A small masked spectrogram model, trained from scratch: activation relu, 19.7 epochs.
Rows from block 3 of a small masked spectrogram model, named by matrix and row number. Rows with one number within an expert belong to one neuron, the router's apart. Each number is 128 + 24 x the weight over its row's rms, rounded and kept within 0 to 255. All counts start at 0. Numbers have three digits each.
Before each expert's rows are labels from the 100 clips, of 14976, where the router gives the expert most weight on average: "lies over" is the class under the peak. Only what is clearly more common there than usual is listed. The data: single English command words and digits, spoken by a formant synthesiser in many voices. In brackets: how many of the 100, against the usual share in percent.
# router: router (model.blocks.3.mlp.router.weight, 8x384, trained with AdamW), inputs 128-191
# up: expert up (model.blocks.3.mlp.up, 8x96x384), inputs 128-191
# down: expert down (model.blocks.3.mlp.down, 8x384x96, transposed), outputs 128-191

# expert 7
lies over: silence (94 vs 57.1)
router.7:136090120079088122101147170154095164105103138162108125111158091135132087136097138112126138120118143173131123137094120114105176115138143149121134137127148162129156126186145109132105118146158142
up.0:146125106139093118165142153111095080120138124095135130128150121110126129159175103096107112099148134155117114178150099124145120132165139138154099076137113133112134100138171140117151150120136133
down.0:142118078163113136119144132075163109165178173083145131137139118153145120090151131142144125102156130155126126101142158158081119100087090134099129109162087131108118146160174076084132126132150170
up.1:120175124143078160158127098176132101134104115121067111156136159165118133132096116165146124109146139124100124113117120140108127143123082134149108125164128141078135121114093129097112106119127173
down.1:139137122153121115127097133142075127105138166115155100155125145091116134163119120109170107122119099094103112132144076157148090135128125148126123143130141129123137125114160137105123152140125103
up.2:112113112158104111150141098119149123124131073109131108117148140164114148127095136101175177085122128125100170180154098137119095123132089111090170123177128115133122095121118124070106118088135163
down.2:093157104111134115102108122144154123144142096156134109117133098116189174127129122135085118136160091100126128157128167118122115122151147112114095147106122178144117131087110136104122146142109112
up.3:122137098115176110142120117140088122143122125145108079119112143144117091103129103081128114141180132107114152131188138131174163171100124141117097123139118111134086115095116147142103121091146145
down.3:135124130120126148128154122125135084118114140087139116057129108108108176153124104108186146160135127101157115105128151143148118126173130177115104111143122163097129175085119120151107110137115131
up.4:126124091122139137142119147140109150117175144128133142085143127105102119117118110082100072149153134164105153115138143172141153148139151135122137106125105148089133134115127142124087158201099135
down.4:156118125151090128147135107091155145089111172109092130152154155147098098115123146156072112147129103102095097100137165094149124119147079133148095145110146146107138126142129107108155113105176122
up.5:139119119112104151148119147080180151129136121120134091101133139142123165155147129102137107137084117093122136159139149132130088079124153144136154116115136146146126127133127117144151130127098122
down.5:127095180097135113111114163123106116127088129144104131156115139123152107066109110112154154091074096123122120110092117106144138073137100160126124136111120131158137122146093107110159153126125152
up.6:118114067114109162131123123164091130112146095139106075126133128125136126093125150098155087143121110150123152088096137155159147134128166184124149129109122154104153107150128133094110109104153125
down.6:109179135115125172088127164068143118118103167120171152135118135108138150133144086163155116129095129145144118150078146129076142145137156079118139106131137150175140138129120155137127122116151141
up.7:139115162118098109127124140115116137099117153106145114111138134108142163150150155084126154157103135126104091138138146151114075152156096124084180128152123136130136137100123105113104180108121129
down.7:082161134138134117140127073158110122127123147154112152104105138131168135169121118101155146092122166136146092150103094118111173132155163167136120119104135158134129114089156132126099125100138090

# expert 2
lies over: /æ/ (40 vs 1.2)
router.2:091114098113144131115124123115130088152144102173109122106133123138133163130143084131113131066121114125132127146094143160159086159128101151117128109142157120110141105145110141123087123136107129
up.0:120154118160121191106189115141129121150140113126133113141131168161077128103099161100161096156160156150110093121144147131081120104115100107127114122142126108124125121112125124121144108157102130
down.0:105114113114156112123119166159150168090107132125126170173091118104149108171125133126101123144089122105117181132151116141151132167143127072133137092141140132114109101133142145139117119156107109
up.1:157093096105169149106152133102096184113133116123172131176146127130107103121185176148094122143110182131121155094113192120111134121125143126137120104100133104139124107121140133163114156081160146
down.1:118151168148116087190142133155139126161138102111117153131163135120147123094112151111189133140181168126156113142112105110107120138157135152124123137119128109143113137099146135088162124135152114
up.2:154117115109184160107170117165150115165166135125100144182134155116109115127120098139146124130133156153160139111109179154151089096122150117164098169102102115137186164081158108149137152114117121
down.2:142090134145116142127131174094095142108115146134134125126126153149127126115165095136136155151099111136129101129120154125111175136127122106150153104149160148108108120113136158096118114102182094
up.3:115123146066136117133153113148096107141085140099138119137110069145140144059136148139097123112142172154118094128175131086133146129132161133118145132152113110125134168149108103102126176131106136
down.3:168094157115135125125165147106112093137128160133094145118132119151175135047141129106133146113125136117139151134129155127102103127129118152103137103159145129152149120076122135140135112134173125
up.4:168084165122130107176130138101131130151134115129081114164172139148131103114136107147097100147133160177116120133134140126139161100128071086089157164136130128105118159147135126142131145139139160
down.4:124141126121146137157123096118188086116065127120098128118132131092141127098133129129168136135166156139138140086054115149113129135145136103155107112151131132127117143131167147128171153094129175
up.5:135121143106128123139170168105120140147114127151147105170091178122107148115150121115129146088094147147124098115120125166135141156149136135108116110122135100180135073137133117141132143107135133
down.5:108150132093128132119136145109100138140141101127118148133159119139118103135147150131148108171149145128146134140138138103063148123146157151142105144123134118104138086086116129075127118150164123
up.6:109093105136129135125088127129111122079179118141194139133116158115100133146115145137135101117105128183114154133136139165065160127112101109132076107120077111115137115135120132135124155125120153
down.6:142114112146164163135135126140149143147104150108085108137111154146138146109116121118092168123152130151145121130142149130154146107104110133152156171117156093138127122118120107144117146132100109
up.7:174138144141114140141127110106155166123123136092159127120126150137102083118163133132110111132107146132117098154124131127091161120103104121057121153128135159159135122174104107133136103136119118
down.7:157128136124089123134106124129111130116117188088138101146142123144108095097158138121082101149112149151075101117091113146105129128147114088146105128141138161140117109142101148089150154077146114

# expert 6
lies over: silence (100 vs 57.1)
router.6:137120146115105150134132120113142184156135093153123151143138116122114124141118161208124108126141124129144138141134115169072123114129137158118143158119104110107106134155142122149121173083125134
up.0:127119126129135123146104107116067105128132131112101103136104136141126113131101158119116099115084115110172123148156110177111112117129138124128146113124088108151109133159124110149098124129119166
down.0:136102116078160097123158117119117133065162147133174088103129121086149094138147129089140143126124115129119113097150140088164100103090136118129159126101132109146156146140103096152108080108130179
up.1:122122144101114134169128140102152137088085085121186126106134139123122120119150150079158087125120114135154112100144127151112100139123120148118131125107112132171138112178127132115125105194131162
down.1:149140130102143160126135114146103137152124139137145115127157130103106124156112105168164126126183167135132127131075097143145124087144084117135115134118133117185102119105153134178181141121150093
up.2:146149159125115179118130132080158119119119125083142091176125097141108136128140139134204133166121114113135153134143095126085157115147135151176095087167136126166157116182094069116154101112178152
down.2:097167131134118120141129115152144123188121120172148125124124118049169173106121095100116109111161093188128108099103122124162141102088087154158069146108138126095127142104172161102142149110128124
up.3:146136113071111168130147132110119156145153123117119108194145156130103117119057171142126147112119120096147130156130098141107081078093111110131150116113146082129140126116103107110172095158167176
down.3:106114145107148115104151148118153135126132156150141123163139114074169132127112146139125168165142125112125092156135116173140107126130184105111122135107126092138129127108118119158155119118132140
up.4:125106099105128146118103130131059127154077144113103112167122169128128104144153143120134106126120149116145154139131117151121160109096131160162109156136090153149127163094158123145147143098152193
down.4:128114133124179150157158122150125164143183138121152128138135134143125149090119129111156109152124119130109095095108139122098094129144159111152112097110120128127105116121125139142121125103112122
up.5:158128124112112129160132156117102126107108091106171143134128105124123132132144113137112099100149128140137123124125080180127090118100098111107087109154091092189097087122147122125120135154109161
down.5:158138108133137123126115153123089165101124119172130101146162126153099115089170165146082102122091103077147119161120116116127124103131133118142160155141132123170137132155104120136168157124147157
up.6:112130172135107128144114160092140117146143112141103101172113139091143078086161118154136165106132123174129174147128130162102122142154119159154111149147091125137106124134142135137148153163121138
down.6:146127096090142142106157161112165122103139112127150154149126129118144140127142134089156107118119098118124119104124101123104112082144141193122142098122154110071163133152084090148109113090113109
up.7:145114152091130128131158126152105155110135164125140088131133167159107127127102109125190135167162102146098116106119143134184116116145138104170162111148098148159139166102127118109135133091102141
down.7:109156132114108072138125127099094087148097124111118080109152146138127115131091121118147099150160100137131148065147129121065133109148142144145124108127152124126163131153158128142105121154114074

# expert 4
lies over: /p/ (29 vs 2.1)
router.4:142135086130121089195126117109135106149154130103088128126124121116154124148141086117113122125124170187139133113111129116101114110125109094138127139182129138100113132108166167151173124157143157
up.0:083110085135131138101137143103122104111124195101082153160137155131091094089170164120108128128114127124135098155121126146151145126141053120157078166065124138174134114121103125110149154113134141
down.0:147150129097122130126118117080122168109111125142107130081138110157129116126122118164128134158135130135140132148110132095157115146116154129143102109132139127075146140103158128116139121179123120
up.1:199123167076132116086135121113117161090041127132129109153118154072086080156097058146149116111101142114098132103076140153123198091135134132126123103163091113122119118135148143098152178129145134
down.1:128112078142158149124152143127144158086124139132137174119130154137104116104130087095160158168149094141107113098155088130139123167139114127128119135127112139150118101129130135120118183120110134
up.2:048094127164110114129148135121060151112124123113068118161140122132082129121133131125116149170159126144110129181147134084156172132143108112181121091094142083153158097117168136110154156120179126
down.2:160121110124129154107179125115176102136135122108100132112114167158092082123118117135153138113181136137098166122119105150097097120091121162123078122096101142106104138154139098110124128093128153
up.3:143122102129144145095113124095111124115160132144122078104128159142118141125182155133131112080162123122197113112087136149130170142112141156121124098145120127130092097147111128099137142130162116
down.3:130130129152090098127112119149168099140135128078137146134113113162109144162134131121116140106118165152145145098155122092146062091150127167143132167102147134138158141088121097106128128105137131
up.4:094142121186114133111145077088102139155119126120130086123142125151147170113123130149102120120126096129107139122164104102138090117171086109126140157107108109147113152150133128090131135137139146
down.4:127116118133157161129088154126159112120117112111100104168115155105070117130156150206136140116124111134160145128100118128180128095114118148121152076120120145159168137145165149154096109122156160
up.5:156122110074129168126110155167125113155138091090092126104171105154085114187110143111112121163141115145113160167130135137142117142124102117121161113109120140099158133101173123106157153118113109
down.5:160152134145105157092135153128151143116075127144162165127146127117107127142139105106124096089111128119142118118122137095157110101088142099157136119132131153171098115131123103106143100120132124
up.6:119137145120091149184129109129101103157149108111076098120140165119157146096114087132115135127179114160118153152116132122174102138114069162140167132139125139143140152148135147085144105126148150
down.6:122142144120089134144126146097154135128117105135117140146123143132122153123114110138176127083120150126158128115118152142095098126096089131123139091116101119135111084138109102123113134080100126
up.7:121149121161126101189144136111152128117097123085109111107116151153097119150122077124122111144130101145133119130081113149094132123114120115148093125142131117137125130124097126090147113114158147
down.7:132160109162144156102129100087119124116174149159123144173085108149127086081174097154136100144099116105147127158116108120110131139155148121124088117096114142121135108132164107154106140131141164

# expert 0
lies over: /ɑ/ (27 vs 2.4)
router.0:145120088118154155095091141113116146126110113109167158151103117141121134110191106167116103150089097104121097104133127123121100154154118087112081130146163129154143137095100141145100147132132081
up.0:100126131129146137137166154137128127110143145160090112170127195068160143134123094101130104083148165161132142116098131120144104126142138150136140137100154101183167136138137126139187124141134157
down.0:123121103120126121142119108134163118159117140087134130107139111136130109132103152114146134146159116157118135134166129091124109130089151136156168128153105127129154135098134108103150166194152165
up.1:113073117085094149148138098152125133130119132129102141119141120184144121104118171129182120121135187137135103118106096117126105102145093161131155099143124089151138139126133087187131115119123123
down.1:128128138116122132129120107104146151105154139128146104108175126139153092165092176134100130100190150134127176133115103132086134085143160118103104135134112157146152141122127112094165111124123156
up.2:147102118118123139132123132132124118109133122104121133094161165109100121121117147126144086123193118125131121140133115146177112126112110159116115146094117105142157116135176138115115142143082177
down.2:143173111117099124096121112104105148093154079094154142144140098165104119112156116105103131143165145124095156112139169146094152170128167099089112097127127137097082123131185152108169139135128120
up.3:132108152061143145150112161133147161140113103107102121145131135137079079123121137113144147112140128143129106094131105147149124133134133168156135121111128125099110126150096102130131144120122133
down.3:118091115117141115111096150108131157107104137152112129122100089145140131135147143144086111166083130104150108148119093150141109153115132104110150124129128134156139112129171129126146159123147132
up.4:120129175128103142105125139111109135126099108112172096107139159138110125113120162138132127148105116134114135107121126173093150101153082128116122112131111118162161101104098068151113173147125162
down.4:109133142129153144086110164127136155112124094161113157125152111168110094147152100138128117107114158139108133133071178101127162112112155137130196124143129145152120133142114094125179141117108100
up.5:137153084130090139191132150102111146105113124116122128155145100159107098104151110109123141085153134135137167129079129134164166106151116114123129087100093129156106091113134159104154125104122117
down.5:152131146088158122152160157145102121172104141136102142107176155117151165182123158127118148156112149134122131121135131134104046115143122149123096110144125085133135120117148111115121132101107111
up.6:134130142105076144125098143121142157107105111166091107157116148125136093202137105107137136164119120158127115136162149144120123128135104113120139110119116163122140170162151130098130107162122130
down.6:114149122123136168092125153088147097123113075126128154094138135090106142164143153155142092123165135124129103141118115130148108163133103121112153175134121141116123146138147146182124155189121150
up.7:138109148099100126131124130090091121097100099088097122104140139132083166128096104137119128158107118159123153134156102130182130111112096123128109093101090107158164111124138088119119171143107141
down.7:126117149101144107138143126162160160098119152130139170120111087163140121137150086132162121151136156125143149107136105123112105128114141158124124156132141134151104113159119174100160123144129134